A small model that answers yes/no questions on an image's attributes, trained from scratch: fusion encoder width 320.
Rows from block 2 of the image encoder of a small model that answers yes/no questions on an image's attributes, named by matrix and row number. Rows with one number belong to one neuron. Each number is 500 + 50 x the weight over its row's rms, rounded and kept within 0 to 999. All counts start at 0. Numbers have three digits each. After the name is the row's rms in percent of the matrix's.
After each neuron's rows are labels from the 100 images, of 14976, where the neuron reaches its highest value: "strongest on" is what is common among them; "colour at peak" is the nearest of a few named colours to the mean colour under the peak. Only what is clearly more common there than usual is listed. The data: made-up road signs on poles. In brackets: how many of the 100, against the usual share in percent.
# fc1: MLP up (encoder.blocks.2.mlp.fc1.weight, 1536x256), inputs 208-255
# fc2: MLP down (encoder.blocks.2.mlp.fc2.weight, 256x1536, transposed), outputs 208-255

fc1.157 096:426558547485544523530447524525548538521540344474486486540488491417423478540480489527475535559438549426510503452396442502415533483577520541543454
fc2.157 109:561410578530483434542515503483485496512482486525472554500416502430447450516430427532456495491390480483480481431448492546487478506607489425429483
strongest on: triangle sign (53 vs 20.1); teal face (51 vs 8.2)
colour at peak: green (29 vs 6.5)

fc1.714 109:536599521462482494493549385523511462514534435353503502464531531396442516406508540498525512479521530532467530529469552468508600489403514399520545
fc2.714 107:513584522555413527437512493421514525533445473452487519424398493552499502556363426535518551554528515568517549500539508560537529570456510506531509
strongest on: red rim (44 vs 8.4)
colour at peak: black (48 vs 12.6)

fc1.504 111:485545612543507477568517506477481516516492555509520509514446573499518594428570547528567493428478465516477434539515531492525511514488507432442549
fc2.504 113:457561513515537478517611547495465414360566381545480420510555538464584475495530461523469448517458494486478500491481589524399504497526463571491482
strongest on: pink rim (30 vs 8.6)
colour at peak: brown (62 vs 31.7)

fc1.296 106:473390512519556526459483463494513479593467515463603476606584445447524550536572588425421441455593518462584527470507478512525495515450522405440501
fc2.296 108:459521521451514489392478477530549564466403587561535422496528598464500589597548484516444539464557517553457536597543469422491454507576550418509472
strongest on: black face (53 vs 8.7); bar (32 vs 3.4)
colour at peak: brown (66 vs 31.7)

fc1.218 104:589420568527419511499454427498391440494537444465602416543414480484456523474512462501403512490440503508560524525488496519445509517509493494586479
fc2.218 104:452500506440514526594563509447469500498496479391469475475532615448424509576560454559556499561463532455432549445556571513388407377444427546522579
strongest on: red rim (40 vs 8.4); yellow face (32 vs 8.4); drop (26 vs 3.5)
colour at peak: brown (68 vs 31.7)

fc1.14 097:517470568501566523525556449474421510547616550531548451568430476637437464569456444480495583457436508558538510546456525510497461495517530450586546
fc2.14 106:637494532496428456470577456406522453466487496520532511591568531505469496574498477424505499478459542415476463520509484516538428452454442478514391
strongest on: brown face (44 vs 8.5); black face (36 vs 8.7); drop (26 vs 3.5)
colour at peak: grey (60 vs 32.4)

fc1.83 089:453528458525569361517554498491504570483506540501501412474521389458407577492501401455522507519454485511454560430596470494463467445557515425513445
fc2.83 092:534427488504489526497458506530607521460475539597549537460443509565453520408512395513492538455489466485558482523413479485473516391523529503473548
strongest on: pink rim (43 vs 8.6); teal face (26 vs 8.2)
colour at peak: green (42 vs 6.5)

fc1.145 116:501453523407520529399492456437480426541512516468542464505502471537544533470464500537564540484494575516497467504586448517574463576468501512494541
fc2.145 102:529422497500488483545537488505528516492546444613423541465562557481478632576548435526526556501466560420481532497516425519487475529499496557542525
strongest on: yellow face (36 vs 8.4)
colour at peak: brown (74 vs 31.7)

fc1.268 102:475582472545591526544510538555587528498607510432457573414457487464430493507477409465452557520499428471575548479465427585390477591585527506510534
fc2.268 112:576448563444478564501502582503526484464474536560530559560441518471468503470453433545453590475403490493421532503423450512502436478468535476524525
strongest on: triangle sign (53 vs 20.1); green rim (40 vs 8.8); pink rim (32 vs 8.6)
colour at peak: green (28 vs 6.5)

fc1.105 111:530451466477555575484483469556498430460454525490512586438468407481565602457471471498544560493504508457582446502496563431549540510444481430412470
fc2.105 103:382606505530530517450534490465523517436541510546420473500461532502501550518426473511474393483475464506456533519583529514558562547510461564528487
strongest on: yellow face (29 vs 8.4); orange face (25 vs 8.3)
colour at peak: brown (82 vs 31.7)

fc1.443 098:463349448430463527478527471516488512539582476405428529523549500539478376533505537589504437434532497467549489464428504364529572533552572545536500
fc2.443 112:437557422533519387542512501472525497423448547534446590512499499511615488509482514567563555538460517436425540518506472576503501504627546497496449
strongest on: yellow face (52 vs 8.4); black rim (26 vs 8.3)
colour at peak: brown (63 vs 31.7)

fc1.204 112:576594569401512501468520440509510438522484551486503475633544451468510473552502395467424521503416511457479448469519483565503521522479501531570594
fc2.204 107:475480536523524541530579440476472473532593466547486523491466559548495412555510501521566453518442502516464488520510542491437479500490477541439448
strongest on: red rim (91 vs 8.4)
colour at peak: brown (65 vs 31.7)

fc1.552 104:510504521506522451550481496491439480518428525533558486525450523504426442547475461455557540524446454549513496488562433502546485495471425554591513
fc2.552 100:505520514440512521397472438512523577463488473569490438503464512501524518472433446540600463345550486493458562526492448531441421593486515489546420
strongest on: brown face (78 vs 8.5); black rim (27 vs 8.3)
colour at peak: brown (64 vs 31.7)

fc1.460 113:494459507514530506500557475466495580495491410416452577443516554499539513467575572533473504478495505503615480585539435392489463478424633386480472
fc2.460 110:524575481532539457458482522523420481529539496568611486552507424528535555509509570494461486426524614596507499507555490577434480454553471496680557
strongest on: triangle sign (53 vs 20.1); blue rim (25 vs 8.2)
colour at peak: grey (68 vs 32.4)

fc1.140 100:536499554547449505480460589513588562592543505522476474457533503506426518509501523461393461447492509470544466443533487476494452522423492433536590
fc2.140 097:445510480430604513427505473536475446437548570518557505551493511464550436507526547446474508471418537499488511401530486474493544493570470494473521
strongest on: black face (55 vs 8.7); heart (31 vs 3.4)
colour at peak: black (97 vs 12.6)

fc1.226 103:536486449425496473491569554495459457518498345511493451523565504560457541483505408448551501446458443483513535534532516462591578497427438582494571
fc2.226 106:532476397398466458555516564450494558466554541484493428454490578503450517535519452524511436493526526575481526392473374445537460458570413486522569
strongest on: brown face (92 vs 8.5)
colour at peak: brown (93 vs 31.7)